{"train_examples": 97500, "image_size": 32, "horizontal_flip": false, "norm_position": "pre", "layer_scale_init": 0.1, "patch_size": [4, 4], "layers": 16, "residual_init": "none", "optimizer": "muon", "momentum": 0.9, "adamw_lr_other_params": 0.00092, "batch_size": 384, "epochs": 38.6, "warmup_steps": 190, "adamw_weight_decay_other_params": 0}
Rows from block 5, named by matrix and row number. Each number is 128 + 32 x the weight over its row's rms, rounded and kept within 0 to 255. All counts start at 0. Numbers have three digits each. After the name is the row's rms in percent of the matrix's.
# proj: attention output (model.blocks.5.attn.proj.weight, 192x192), inputs 0-191
proj.106 136:108135157107134136116098136128160128110148153147117186151107172106166135158119107083114136135135153155119152161171155136071149039108127199166143151044124178131118114115107059085169115117039150059117077097126050157093123152128145126127158149086083104137117139098153129150124129114109153060163123155157137100176092117136117137159143080161070133063171174088109137123152193125151141133080079103120164133146124013134126170076103070118102118131100104107099136136086153127120085124089078078101164120125164132101142123150089132110124108097147127082101130110163089126113124157132115063
proj.107 113:152126143074126073138046157077102108089134134094106148118130110128128077148119169144151144116104075150198143099190078128086182146132142131188119169096107168155085133160083138049186104133147059121136135121130196118161108147130128119106137097130090092033134113109111152171083169189185174093143139105129159147111180168104149177031176138078172120089145113101085101104136107102157149162158112095169148122157130157137163165115185118081145158109137133123147144127158166146112093106100124139137111130136116163108118174148140140123113177123104136142145107094181104150130119086137079179
proj.108 095:142065138183115095150140107144153073132094129114164110100134147101084162111127114087088095125133133118157084131127092175112157115156173068139049123132140167112143205107146244061076152158099110138120099163111175154094125153125226094147122096093136091143145172125045182136132100093153125214068104134105145115201149118139179140126105177140160122120168150165136125137124095124098179110108094148189143143149124135114158136089119125154099133108115093130170094125176127115091161129145149090124164131136151165099083166154092118146102126147122128110118065140128170128114076161148120091
proj.109 103:147129144138121137151191096170121134089149109136127088161104097069187133110156115127154139150096195130105169193082123162131138092126122095051128101151149176069188172163092118117166106104103087124064207094137113150161096162092151105135146177160115097060124144109131186123095115153149135201166118158116144102164164107142130116122118135109118110096140168167141106172110118171110192151122166125148124124116078109100162096129111158106179122092096117125083128112156059103205173132129090185121135115141117091158068169054163133148126133091056116129108077133073135110143157162138129149
proj.110 101:218121130145117111179112105167100130111180129153141075092136150045120134120085162116138179226120191146122092171045185100111140119127135140110138101113065135087176106086141100147121132116166114182134097150182093197167119114088105127127108133099183135113185116122173189157101109139133157142146181083140138149076133157089108116128152084133127092177085120137117091142090103158168135169123189121123105066114114134112128167120121145156130071114122168090134111160134116125149137174116047162115103117091107138110152036166132129070120123096108141147126104153101117134162121128160090154
proj.111 102:140219172136104222119116123133150102103174171102123144155110174151098183116085094108082122117180098105111159137109119084188109135184195130114100127076136081118120060128117117142113135177102154146099105171141149170150115131120151150131162125127113109162098125148069093139147164169159160110089066082158104160143148092174089179124054168130115086100191123204160079150137144164160188178087156137133159097125076133102135119140121145135134136117105159130112111129101112144100059089148203092124136158076142125149131137163170152133153120155118099107122101133113093130141110070084125186
proj.112 102:087118131151147132113089160113083144127088174140137157067160135124048112100122114177138115153144140074129121177100138109141113061095118139069099097117114149094182158095081154064105086154081096114102052169148055174143060110099131116130075107160163150215129161149115124173120187059109141103170135158125166122079098069095086135161192077173103140089103123171075139126094117110177158157121180123070120081166090145141116175125131144154116117143157132123189150136118093151157158136150099164106139125083105136086126101101139082164137168129123133141132146157126137135125085151105143125
proj.113 087:118112150183099094149149108175168102156056153126120132094129069117113117094155114092142136163086094104147120072074169123077156104187103164143161112104135132169066115141168116103089146073066137101109169123165167131083140142175086156115157125144155183189156111132128106163172120211096108055142104110110161164228142140147139085141146130112133115055153172129193144120155188158146136124157072122149106128163109167190153090146196121104131118133135105072089162158111144124089124157136150113122146125118155100107143072073137132113147187101158134134155134102133139082130138160131137078
proj.114 107:108095120110158101119111140106081147133136123206113159141086131115095130120128116120136100094155115135153122140217101197186076117135168114141156202100142108186136214136120159153114108130099157132116125092181118126139125107120070107141086137172169037143120160120210117121118142167158129151145112093150129190061077108123102169113079167114141098162120125153143087133125186097111134073168079130176115157132132175099217194044116131144164164150090115097123138092140104124111157158161089081127128116120140148158123127149135122121169146145128146109180120132170146114137071119082148180
proj.115 098:082142116145112143093122075099115131200142143103112141099140091101105157139114116139137091134094179148176087121088093133112099077112077131124103100094110175177215175137088126154202107092099157179175149126146156073165121185166153115127149116112136147170104138121146108099126151051150206145137156147114103149147094104155137110116109079145086126133106141133145196133145161163050131131162144123087133168160069111146104104173075165153112173120122150166138110096180138100096183079114167132112109094139159080127113177126152177130080147124131137105097106090079152135162122207063127082
proj.116 087:112054147130126113101161151108126110110150110107135123119166159138062055120176127147127148107113116143152096126110118147164134136153135087184139182204129147187135123092164144120137131095115130109119102123158127165139136113154144111133129159212165129186166098112095109176152197082114132113134083183139115092089051126089099163159071131079117142166135203123126122101111193160155121127170138189140156147054132149145135198094143111101116162172126131109099050105107093140124125114147130157096190142147142156194148153127117130130095157158140058190125116134054143126114079156149087175
proj.117 111:098103115120143062166184134125134178157119112123119169109114109140124173182131125098149142121116155138183180091204136156144129102159130134142110139134196131111124184113127099074111122137091090146154158083220089123132146124076187164161129151130086124133158078109085070141131106082118121153114184206133079136171106110145137101152114104084112158120083150095111178146084138101152050036091074160158099132134101134161135153102133099109133133151176108102102141160135120116108068114160167175104079066087135074094130115101162152123185084086121172152143160118118111130150169142172132126
proj.118 087:119118150132163164116136137129145187100157113109113107204137157072080150119129131098129134162123108131092100136101124156117076123077089110148077105126135124117127143149096183100127133160157093071140145139146081177103064089139152102094104131106200195127107130101042132150135164099112135122079091090100143094137107123074100160096130139134146148096123147147151184068115120125162174108120060104148108137072093147156123060157131162137168129134128146129099106193094147152153158111148145087149185177136120108120122114088131130171086125112174150042131144110186054078153208178089177103
proj.119 084:185105108136124138172091166176140128109144105122161099134123117185177170156146092102178157183103068124179116122139107150142073177076096116139087138148145066173111126165124150135152135122156143117083114205069144193145120134087144121102219044140147116179143114129104143175144152107153116060068114107101128082117141117120160140125153134146127129161149115074052103124128093130078116129152157072155118149128118054164145186186165124104159128107181153155089128109158151132148092086087113162097155136140178166111158160159095063079181135142111142107097109127119159135092112115125108149
proj.120 102:145066102126130088111076157163082102140160142112195104112122152142164133147126123138127120120162103145143135127163167148133114228125065161108124100150164151132106098158186108161140116154187093182150115144129119084110128125178098143163119143066098143063078122117041134181074121155171129129144106165132119194100140137149112099086151037123154097179110077167131139160141054102155151150134161107119106149147150158138124169166118160095141201099067173121152162109149164113113111146115161142111074094142115153121106102174077048099153124159128113104112170116092120119173144114181160138
proj.121 120:128146103153135147136109132157179131112095169125126135122094152109117114149096099126075089135120140112111179143143200193099146127076112121091163133063073152161160145107140221151091119161174139148134157158126160147187177117165091130108087101099112165049144129098104122097060162114101151104131129064116134110125094131148111160146101156102138167107132200156104118188062066100033089166127124156120175117168124113112170166115080170115117129151138137129150096156108099116091125134132125112121138200103167140069116139185150173117079171139143122125112134153087118128099061049109110139
proj.122 129:147116121114122126173109123115129155177131110133132137122096127175142086164150167085181186145130119143174159124180086114161099222062080152113096157174164123173109113103097153160188114146153076148134193079186098103095081118135064136145123099105143090065087078100185151117128124132113207150164153107111148112098109129162116106126141109121138109108071089125122137167145109168118125130136143138116111140116193154135109148198141160098130132087135122102137184125161156131117103095125160187198088076097073087112177054120118112114133093088115172188130169163133135118136183108095142152
proj.123 096:128132106059116119107092077143077161129178123093055105136091093162135079114083137138141109096155159223121195109114110157161167175061098132178154199105130173110105153109113134090159113081117119109109195068136125077053142132093148132082099101109160082103098088104181107098151071131134190168119157088069152098142095114168126137152115082131088085137123180119125107153141128120101113129123175134101176115099148079146114147128087143144099131144073126142132058170138053124156154096104110155137155182136149149127152144151128102165167126119147160126167142142185114103130132139174118105
proj.124 104:107140156163149126152166074150122115122128076072112076092189112122160147108147111099071139089106117118107105171113043061159108095138128099135156141128064132111105110168171125121150107029131119123068193126092142105096125076117148228119078145092143092168117132114129109072143104173165151127106148140154112133162243115081117087084133092133186175149126105138152113144110136191112127141149132130108130163163102141133124144117127158082150136146165140140139128075095151111131147084151154164200175104141134121191155065105133136132100140133132164131111148095071123181143142108095115143
proj.125 090:189095148176120220164189158176180131138130110076188095157145154121141087128137117143110162159099115144229113142083150134095181105201172064168162135127074150161114131146166100118081103148056172100156105158137098176123143107088090137146142172158157116098089100100123137118107140133124088119174115161122135130113100128095092165142083055182086140150108176122101131145099134168076155076070154123119110124135153099127116084141106188168090140143120120091093105135096135142199182162151066115122167113166131100119077150084125157141163139129086139130129107115133128116131156102147122150
proj.126 093:179128117137139097099094165174179136183122106121145140087138156171109123077168170154140111122104149148075157117105101136117166069178146160173138209106071146127209146136104128132119153120140074055100151183065087160150129151074132067129158164150108115219101131123177084113128097131056104161134120140123122110159153177150158128100129099132133166113160114123122121139139119132072152067145160123102138093114183209111147229097183113120146130098139140101116119115137120153096144139142081121131126162149114080113153147153127085098132127072188092097108092149171097126171111136152152118
proj.127 109:127122147158088120177161101133081127087121109087095065123133127116103185103069108099163122116116163122140122113143144134159156119136150099178156199115155122139101101158095036147214137144113148140141125093132099099157075043113163092142146145126131129093111112115181045056084127147106149168163127143095076167120126139130129142077084141088137149121138089143119150123060134093142141159121125122136131152127133109119105166090097136127111122145051124123041139105092147149091135154090052106147105129194055102095060144081126085166145165137113105116141081119111099108106133206135103107
proj.128 112:089178096148130152163159112112142084140170138148061147123134102085147130111172068082105159171124146154114138079109131097112103172142083093098100135094062131125156096069132131104119145173153115102128110082116137139090103107157138169037122161132120093185122150132125145099150126039123135123152103121151118075127125115099108125109185115167108093112121144134153097178102098093108109085162112128121187122097148121153093076184200113089091138102179151147126087141118167154183063048176092069092096134140098190073127102134080139139082088105120118082108091100149129091166111102140169107
proj.129 090:156111088096178099137182152110100084134111159164110152104120111115149160167181115125107155150168143150163166103161154136117155196203086065154113101093145179093151081083098142130096143168099130121082129154101158178122081082102124162152080157184115089159139135130150141139120183101115130113152129112182138069116121138137161148135178048088155156109113052083135144109117121144109139112188099137098119152137111133096130191163186111138141191101113199118135131125164128160096120105114120105132110056165110226178098146193139138147103169131102127077164130093121144101178096122157127118
proj.130 095:183082136137125185156117111123085128156201156167129117125132148062148219129096092169138095142127109112158037156116086098131158086161106119082127101173156155148137205085090157101114157187158180141106099153102093152120100143163168107150163119163122125126134142150133138136136173083106156156137109120075130122155136180152154167107017155091149164061133111145134187092116114122125154140120156180131126097168129118138112158102101177145065126109163162116161146164109061118159141120187115124104095144162129119167131118176098131127112117166109125166120127132112119073121041186110108137
proj.131 097:175109196146126136110100087148164181140139124147108100125097154091179058145128110091143142101094097136187133080131112189112098125137176135139136199106122181147136122116126187133133153135138174092148188099190164152101119090095101165128140144089133080087136087145215146138133130180129117109140165115105135164089106097122124110115076173151144099124104143129127155164111137112113141190072094108058142078086145063184045113137152082149123172142152151189078137126136098116144034131143173095076159167137119142147155090133137103095119164152103131137136108107176109154134107074152097153
proj.132 088:116120103102138127129117141152120094131155178147081141140076073145099138172131067130102080143122166180116162168099165127104099171085080095101059116181179166086216076059059132148125124136149121065143083124072110129155104140178092113108172144178076112146123138091123125117117137153143088132131101140102137054130109114112158103083109171130100119058107149120129177181140142108109165147121148152095100157141135120137116108077112130125058080131153097119143101071114133123201145095147084128169083132150196098112129144095176119144099161087093085155107130156168112094151149097130187153
proj.133 090:048113164108129105056156098150132184191127110170088158115167083160120078122099081131155068012199091108151116131160086073147135142113122148128077152125158138155142089124149144086118161151167068174133189090148150097160068126127155136101171183154107151140145139113087128173139180124128118102115124108123068140129134117190095063133112150122143105147094183164123162129119174177129150116118117149128167065119158174125142118157124200140107167168114143156111161125164117149138085140156167157164093144102109139140125147131130076162120154120111135120085133121105207105110140151095142080
proj.134 100:132112171099185115128104164143136119098183082134108185157137117171157131131122110122105127136167114179199157091178154148067088127079150153134073147184174125147113140133113204128153150160148104139136158158156127152087102140162123123108135142111109083096129135064067178162139147112144215054130153178076133158115131098097137106132152127154090071082124158131084072103088167080121121133080129125113173071116164103175101139151193085169089124149140163144133112157129141126127099108094123148109162179126144102077120082182114148106113066141087111154124125100075160087069157134084166101
proj.135 099:153120163050130051121139223150103155151143071070143163168163137180136097065193180087143137115136148091100133083096150154073132136085137160181143177076118108082076158130107136117103161121144146117110085215145099117119109149153124140133089168098119152110147141158133102148159098133112102131109157170063105182133117149123143072124126153116118130118092081108101125145068116140125114123146166168119092168176153116197089130149103101104126113091189126128076183171095158144121131153113103155180151141123096134149151091162113103088103115069138177156090124109137101080147159147150173078
proj.136 082:140113147143155183126109120119129112128167053111146082092172147146134118104154127191112124149124111119135076164168062101104105116128107122077111133188107141169119099163151133091098122086112126151083128126105099078127101156168141072162154147156076083141178092153058139107148125091082114140067195129154092155102195118130121078096176118143188154059119088122127156074111054128188153114135203114119087104178116139182119156095146164156125129103155143110149143088111134157158110185137120140143119142137104076134148098116179191095052170096164128111135113113084168105130174155133152095
proj.137 106:188151151148080138140164097093160133089107181152146098155107137110126158123141122107152122137121100100101149122068128169086139060180079218088152123110133124107171124061162098111095080103084120082128060167105120191117140138079136165118155121135135086158168103095121092132190147085109118035136114166121139124160152105104128121155148125137112100108127191094082081148147116135133141118115163139064147072167078121121164109140143127156118115085126112147121119133112082115149209138151182186149121130132116148148184072102086094105157110114107090091188168089147118082127193177128107085
proj.138 105:115142141094091118111113103152127113154105202132134046111115128128066120127130076120135129123118152164103125163180108110143121154195088183151169186207154135160132195088103142103153154157093168134132088141148105085164129127090140101124136093065109131102101056100130134143140128147140138139067107080097098093132150126107097172102075145146078088103197136130098177183149105164095068129129129131078100094124110109156068146156138104163092119125064153112136148138140072132095156163118146086174119108098126036111157142108132166118176136200204097151127111115168085109125144113133174133
proj.139 098:120099165157142188121128221073090120119094129125197102079126193128141158152135104111120140182096152118143124095135094097128156157200124120144125121051116099044086088170148106093187183131142140149089150067103171140119143118156142151105121110089144183163163142126084081083105112159075120091136143088109144112101105100069138095132095098150130099123078095151097122087138087161116121054117144159150127123169109155104137168073130113102157140108159141150163180086114082091096112121143170159142185139082195153161136138186079159140180162153123180118141137155098121130129102157109125146
proj.140 104:197125122161118172197146096174142088109088141136141114133164149147158112084167128072189146141135135092127092169170159150122090114070150146144093089111167119116168113111121122071121152185176155130140127101110093142104124135161158164104137095108118178160159131110090171145074117135127100098166109102131162142133115100066160097085141107080122132169098124147146098173191093196107126194108117120094171072175090096108141061156150147124112107104184155119167151179100147172142114138149137140142155173130199123227147181108109145134173129110173103132109183126143116119156103073112190159
proj.141 112:144144154203133160175130058155144125164160124124114126149112090087099101119106076092164135111096088135148085172172073123143134171138155006160072104216147146166118125140102150171111149136189169104115133136125091070108102095140089049170117150195192131102180109131187174055180163106107123167102084074166094184105145122137187106090115138115165108120101085185154090063133118130162146127143119147105130150122162122112104102125127119157142140136113152137120165106154138135159136141114100166104092161150099112154125118121147117149113152112107055153117101147117107134145092130093137127
proj.142 094:146119195173095114114157128179165075076154102075173155155160102135111116077138108164111095139109170147099051131093149089149135140133117124054119087126122075143138175107113142137126114114051131094076184057137167162096084154056130144124156161158188086103158148142107114127077119089179127085131171146128117096126154143165130165099105132106201174156135151139157130176071143077152100090167118076147172090150129147144172160090114152132102190127126164156162120121140109154126149131083128137134172121127181150153117152166084127165108146185158122176123162101120095130145118188103163081
proj.143 095:093156131165114157096197096163129097157117135109071141152153112110099093095161128097173099102171118113101155167198160142148127130129109130096108117124168127147077081115114105155110113152201161110137183090133096128121165032098138152125139080129177169141136093150218161127114139094101164143206094132130210130130210144108150118116105084103158094090171175136101138107111132113140142131137207125095089127182102162121166120135143143085139119088195113169140111160198130142143124121125097126108153148140121137168094122159072114135131147149084153099115128197115170146109096062084176141
proj.144 121:086187100073149049133141156111106161184127146087105154168116102148111067170112150173155117138159148189158240138237152140084167118148135080143161179082181178146107160153076104141179140125095116096128127160084101118108169112149160118169134141119127151123065063117156133157187152111133150038110103138179102132179118141143123154112162118153141155139189134115085111088128136123148111179136122092125110168099131133113093109145132118141085101105079098101169139116117142137147096172111152083091135156103113130076106117116182150096144125097132180123145120142182115168163120108122131127
proj.145 122:115103115124111139102135148131126113128127144126146140158115156106119123111136110152138130090173105177181063194129104147115153067107080028135174102234079218157156172134069082214114133099052151116076079194095078159110062152068156113160095113137161141192170131175138078100149111091132053173179173160080144109133131175118130133187116141161108130138140136113122154149136167109113122125088114115112140152108132086138103130108145115124125131121115121158107090075089100113128123087116109074109150148128150128121163153153095139115165137116171178116135127110134106119115118103112143094
proj.146 092:141151118152066147126092105132133119085147133131151076168145148097164102139109138150096122116105137195199150180139099169144134157134111067096137135231093187129128115084088091101137050107056136141125161113205125127134128165075184153116080173126203037111134092152170156104168177086159170164201168148115137096158130151127117155155068138116116118118125158108093109152093173153108157134135104096107082111135110089126140140071173112066099124166145114083180089109107102152173128141138103100141153125155132124104099109172120121123107103124187114099117144097149166106116125153107138104
proj.147 088:161172157058146101157125101163099150132107117130126135072132169143123103124111132120147110061184117151141140111193061082149110168075119087187134111117118141152086127147180116131108090141118154111073111197142131162111100136069194120145098104174123071117113132138070139124111151141170140126140069113157068171114133059141147074113076091073181132092121152125102088115085051111161096129105162155115129129131109148126139167151170126124097151103167127180115086086163136134152094071131172127180156165105061109146154122116147109129119127077165146155133153174137070134108182065113138187
proj.148 081:153102104173126053185105142111102126147155116120119126090106120116129102123143121104161116153137116064101141114125122122191129158172165132089094196203155160236091137113137158114097114135107123102119105082117135093135147124108075133104076177182087121151052159069143207169070189093138143161156143123149159174134195130065111133141100062046080108111115117168124139132163144154191169156121137100118122098181101148094156114167138156119129149148139151097127192142176148149154084154156145155113086101158118149131103115099132125143125129153095089143125082152078101131154122139144103091
proj.149 106:146132124185077119158156114162163158088170101168180056096145109210153130115182141084117130157089122155132100086118123130181123180148122027174116101186077115129124112205139197204138154154218141160132137089136166104143130110139107102141149102139126142131129133132130128064098087145086086175086082119149128159124155149141124136128128115137112097160140067148177107084129114157154149111151139106154117093130097126156116065175161150141175101095112142146120167110141141117136124119126157121143121053119097134138157135103180105127134172165099129193148095151078173163117158125171132208
proj.150 044:107137133185123104190146100165126132118158134091086102116119165148133177138141134144105155119170102103103099131159141151166168095098113090186122167081120108121128177235105193079134149155181205080163105144109114157128133151120158147086130141125093102137106129108099134124101060153098163171090094176194071116100060176088144156159121201076120117118168079159143092116113149186098207174153145125118115111161069150151137074141165155141143120101097109113139153123149114187164137070145144175141108133138099154084098097162084126124118094150102098168090144102097098115130112098142103139
proj.151 118:142117122112105138128067096078127154111186168128111062105073092124136145158083130120158135155103142146114100170178095143141160192110187050160127166182149162136153131117088146161139178138189189154190083157099083098168142122164155101203094148116120160093121106089135138111151109085091044214112092127162138134125065126170134189094152170101139146113138122048126184173198170142092100174132121139145154132143092118146138129108134075122110106127123109071121100161122098143131095156120081116126117129161081159099084145129120096156183126122137104110094118122166111133132107093126111101
proj.152 119:118138160144134122149120109130100176139097137110110121084147087085149100113121089101122133075128161119117114164158156060112153123125099056133107096129122110166076073114140042168167135127175137124091118176043123130172146172159167062234185099147089170125092126177128069142168061107120053148125132074113183137095116115116118165105176146139149080131095125108138158080147138142185134163137179112094104090132150088155115133116102091122104113091120172137083151161175114134114119181114140144154104160087067167116135063138094131118136090145118111133153135136115124112093155079112142184
proj.153 084:094177149045125102093113113120052130109090189092125179139136133121141067095113119127165091092172143127106068098104126096136109152108145157123134187124110133075153157117124169088142152136121109152115165117119083139087083137144173126107132091100125114119224143151132221176129119155158086173089119168132118156115081121171131177117116074110114117162141120159144164191078169106116082180167087125138153097146119133105088140148209066136143140121054129121143160153153114064118109118091113139152067086095087136115131108100126105131141175148110103153141104165111176113090164120135135202
proj.154 084:174140170065192174142139140114134151089122151152123180134137111153181120144096123108071195142122168165140137150091109157162097172082168158108134130126130093135101128169139185057136184159138110124125102184119123106078115168091147135083099164143077119124076184094174150135089130161167175160165185108136143060076181078141118152154134152190118088148149143114079116078095098085147090136127156143126131126158133160135101145065109151189107157193117139112128150115125103125084095104146136103133086098122147133061155157114114131048149133100109198179122115146147126076129068136126107097
proj.155 098:059101136133182146149125120159107126094148109129092128129168151151145110099178187102103125141155085190116133040176116164106169138164093115125106134030093116147144103120097107141197166146149110128098047129159198133142174205142126144108117126144042134113073128151142064155124161157166162114139166139114148088167129143043129099134108086176102175133095155133124120094116121171117123093124104135131104160121153126099084199129170119124067092102121096136106065119110118096065137136110119169119147135127138129080136119143106148101058108144088109146089115143061161135138146099160112146
proj.156 114:140108065044174129170094133129058147107181115154092138107114173126115065196106163107111153078181106116151154120128139113152100118129166135139110144104203087140077137149092123064114087182129103173166145085149146099088210171167112137101138144096087135112099084104115105150185166039135204108110198192100108186122147141122123063113079143115126148166133176107111139129059156098134079106088154128142130125094143116129197147128108091078144126125116087114112119114143100118128094145101109136128115093114084173117145139144160097096135131122093115103150076126109132131141133156145081136
proj.157 096:136085179153127135181121063110114138166098115080187086137173100119130123125133107131145145091121152179115091164126078131095160096081160065181155126134111111159146152138138074144180113052147145084160184129165091137098103133107120101153177180185176126129141075177150127168168137116123114135127124075066168149136109125099129115131188161118108092098180203141141198102193141150076160153077117155154143099108133138136089161077149119107078086144126081086150125080132122131112106124103148143158120157104122104140078109123133163162114043088145061100080133075092124092128150148131110123
proj.158 087:088069118135107202134147103116117125116095115120101127171166126133119158089114079112102147176130007128164107054164098118085094086197081178096108176125158100153110151117148119087096112116114048125133096175121134099107143076091137165082148146120123111195161155071181097146128094122105175090105133149098157159148134151167213101144079144165140108130140137097114145089131095125114092114126069079192141142111100109105191107118130110107124109113141071117111126088164144095115129096121102115116120156160133095173139129128144138156120167098129115169126106134110032139102064099116152161
proj.159 094:212144113101096098136181143086112144132099069147090066110101086111169119158168149128179179169067145167132129144118138143168089121129106153095176100180165145170134128148191119159135105130141119124145158162085083155114084185138116065106201102169156119139107151149111208111130164095115089137118113123185091088149161149114134133169167109094126132128150074157144073173168101149138188101158152162099121137197138144112146156159134128145140182068136085116128161158208107116104117142091117168109111089105087172118117135108146168121117121148156109119111131153152217136090158083156086106
proj.160 106:151125158110152069086176130113155134159142075119038153116126130193126104092126099076152116145106137176107175129167145126098163103097118141074124139122166171060181139084144131098129085109088138097128155203092175098046129144113108108121133152097111110086119136127183096106136102182082121082124152087200167066112109046072106108127179099141067096107124181150096110099183160124112116145128141130146147150143161117151069143141134112077136102146110125194083093116152147102134151081107105117119097125116156154155174071113142105156123133127135133135170144137107162055133158159093175102
proj.161 103:109143086125147150164174099150111145150158108162141110095116148159104141102137113124088144093170125069115185138128153145160105165139190166076170149135099157187084098127102185158106129144151105179153155065166110118118059149116129136192167167100117141106194141120077153108100143121134080127165149124116145187115110124144121131107127126105174152136067072156128077199152069173073124202116133125128134123148112128102113107189120149173142131132159161148222204152175178178180144110110162139135116058090098118145132113098136148141126153114078114154117187128125142091156174110161134176
proj.162 096:161094144142097137132146070139147151093110127117107158194140115117091155107088110142120145127105121143114158154162104138088145190120153117105088096144120174094063053117107226113094152162165100146128142147108099132115082083176127131138137156132150117160158163146132233141110149109127158097125099153165148179127084096144109121201153181160109137118130189110130073165096158135143118084157160144162180162098074089133122149144151138112138170180092168164133130079122115104134045095098142132100078159098119095084175151166153152168139151160133208185171108094161106089124112086164130124
proj.163 102:093141189103120111105134091108096100079213171134134131154103133129148110155123090080128065093116196109076104127112127096122098150109057128083132148187156119151106044126173091187134161074141122177147165106109093090143167106127129105141162134121112130153119096143170120180200079105137129170087143204118127130106142130131123168123208135119127031078077081111139115175151187140145108169102151148132115141103110147108172116147104126121153103112225125063121130151104114129138102145129113129138123124057188098083132137133135102110138126157134140150082135119162191110112157124157127100
proj.164 105:053087138124155193116100135105064114092136126143148105076108148130160154171113132154130113091122140103095121125088161129156124129072130203087143151135125082088128134131202123133087102125129151180111186145162152135158087106154115108096139095169165150109141118143068146083066181161165157122117135122123154167150141100153164139088185168126185095194132075172123132106113061132153108108158174162141176138131089144112123136157093148141142079130083133122134132137114134128142135082178061234128123096098103126196082123125169094191158104126106099173103130142062145174136125103150154175
proj.165 122:183136129157147114149094129108159197088120118157132123136167126139116117090121140170110129122182126108142115193141143100118094113136188172137125158039082146139093143125112145116154151182105123191102133154185165079126154127152169149073115056079106064117102104144151132106163158168136165138142091196151121181146157109191115207156089175067154176138162090141129180130162120143117094183186176161096089179120153130168121138120147092106170112103162127145082149086150173159133123100125186145163091107089111131069128180136122121116181112108157201159142092113164147119119122128123143119
proj.166 113:118112107148088188133140079127129108098146138116176109151160105141148174147105104113110118085115135110147109131094139070183139210175170094081093114165156135138125051052115135152151133125111107133163133085135106055069111141112147135174176149123097115092146140160121098117180053100092111162210070214115128093145060071150135175144113127120089096121154165139116122167100146155141176123141165148098126151115083068116140028143101142133091081110098127141127166135131127101173108190123177143161143093161167126120127104136132140150116118151125139124150095090121161099105114172062143155
proj.167 098:071175166157042162119143095168131121168120122116123087137155107129185130125183125088125162087096138094143094135093118126081200121150131138111206118115132164162127140108126081141160173085079086124082146061161101162184102143084088141176129132146147155141113095135179083133132163188128164088117070129159115081204057163145064140177082107153101149136194151089128151181108167108103101113128113098093082142088122120083141143147155197105126164132136112165164128124106135116074153149161113101111143156136110130118123108206096139133141134139163128156193128131126091149109089085113123121
proj.168 090:125083133150107151149113112126133093088119138150149117155076034098111121147048099089046106100138104119179122124152111094127127091094117152143170123132129127176141155114158149100146078151064105103106081164104116165119069144135100138094091085130156144168114189118120112135170068189113149072067142107103138067132058123117102180152138099184097203118142118093094124078120081116052114112124120100121111142093119106117137120112146068111134102098066108132047097128091112165043114122113132116128144178119155099113136129132115146121168103117168119118154127164187123163100123161126163070
proj.169 096:123082098101097115170119099136104202149114095113160136099128120087092087142102097125150138077122121085137086110117156139069095091130101155108121075129115107094139152085136177102095180173065123108141074189049075155122106096156151112164104114179189109136101133072130165144140128140116082139097171122138139053138122148102107141089119138113153127096084132141125176132108136098101128101147042075139128116080141124167127134119134104155159160131091132118096115154141117136064143184138156091123120122100085126087094181066133078200208129117192081156086147117164119158109136152182100075
proj.170 087:172124124145132134122099152134180131131063145129113116151115092122144164150107090095146127134090103119135159179098168128129082086083150081137190101174154116112090142133118181121076099141141137090076135132119164146093115094127151120054156125069119168105119190118062158075114125125110112173083138106160177094182128065095173115157185136171150112115159113153078110118151093100116117112107151136176113108091124191132097123083082104141191137095137088143115119100152110119087197169113110146143092131082125137162118107115113021128202113076073143071120116090156180166118084171149133118
proj.171 105:098119105123122088124134148124115121081120103097116164129166118128145103145192136105129141116156091101104076118110129129091108111153114152156116105115140159101098135156092100124136150106149152059063175122080170143137122191177168153175170085145109208202088044156054090115173109118107162096138119130116148116145167162076118135126099073191125168154167205098085067114110129117122101141131164123121093111118084090090099103130146096037151141114129147105122092106136136140186140146075083137089068089094125114101131118132093119079164138161098108164135147165131111147123095093184106205
proj.172 097:105083101068120133113086080128130145084103179116098141109101107038138160118106118105143104133140175121166140133159127075138121112130126168059123171112157160141201133115143073098135164141073147123091112116120108182121141110153101129139104109115137133202141141129172130155094126135116113120170150176026215089119099101138108140151109138141112077140150132122148154124140124085150084162138143139102129125134108133053160173090156150170151161189174126084094178117174115125083170108137169129058135128126163119152140195124162175090138152138200159084122145150061138128156175112110107204
proj.173 102:100111095168100146147127092149157099106119131121127077161139113124093135154135186099143076134111107170120080137198099057192157189193123104091122116133180135138129122108147153132132141173150144190152147055142102031130065136129110137082176165054102116095172190089183130095109098156173194197114106186129134123098103112054156124149108113109136162115153121095083096143099119142131133172108104165071144177180108120194143192130119122156121168129157196134121097136085139151136158130165085088096129101138145100117126104136127127102135118118082137147151122177138141093137132130111130102
proj.174 108:134148136151177059173108174087093137155085103070093153069136149204148126104173155082149133087101115132165113138146122143092133116108115156114109162123082134124130108157089117126092078056104086141103102137170098172126131117129119091134164128086153081084112130143176162126099193142165161152167065126126144125073103089079138137101180040125124112118129116140134090148181110177143127153137110150162146118167110107122117159068168113078131173162159149145137131068149113136075159090143126117104092111132113166113092123053133082160118167128142132129135182157151045129182132175216137127
proj.175 102:148191132110129172101129116143108170152116130131152145128138162142085119122058072078133078122147179070133063145099112073154149133154105106117152077143093126086133145092132163104146185197135147143096016182139145140079143132109076091215127090115139102133121134153076179161129124138158127163104119108119111091079129093132094115156077238140143120115114108166160081123099139139116143197166087144161164100153142158117150160108130135102210168155144149160102154142110136122070107158152167103127151180140109108133084149111141136150118145183171101142136089142069123126106103102152133140
proj.176 110:134156125119077156121125115087165114117161139100131121159122116119117154161147128129118123148117153204136116176077106156171131107153084095092105069168116182153131148152127117157162121100112140109137115148111047135081052162131159152124147142109112198124221171103159189113126092127129087111171103176135160165160124138128147123209062108128093196131179150113107164140189110161101130199114103144134115137083131114092117135140169134111144112151071145091153130088130176162101158139109124173053111120106157126111086055184142177164122129169059121166154164136075148081152111093139107125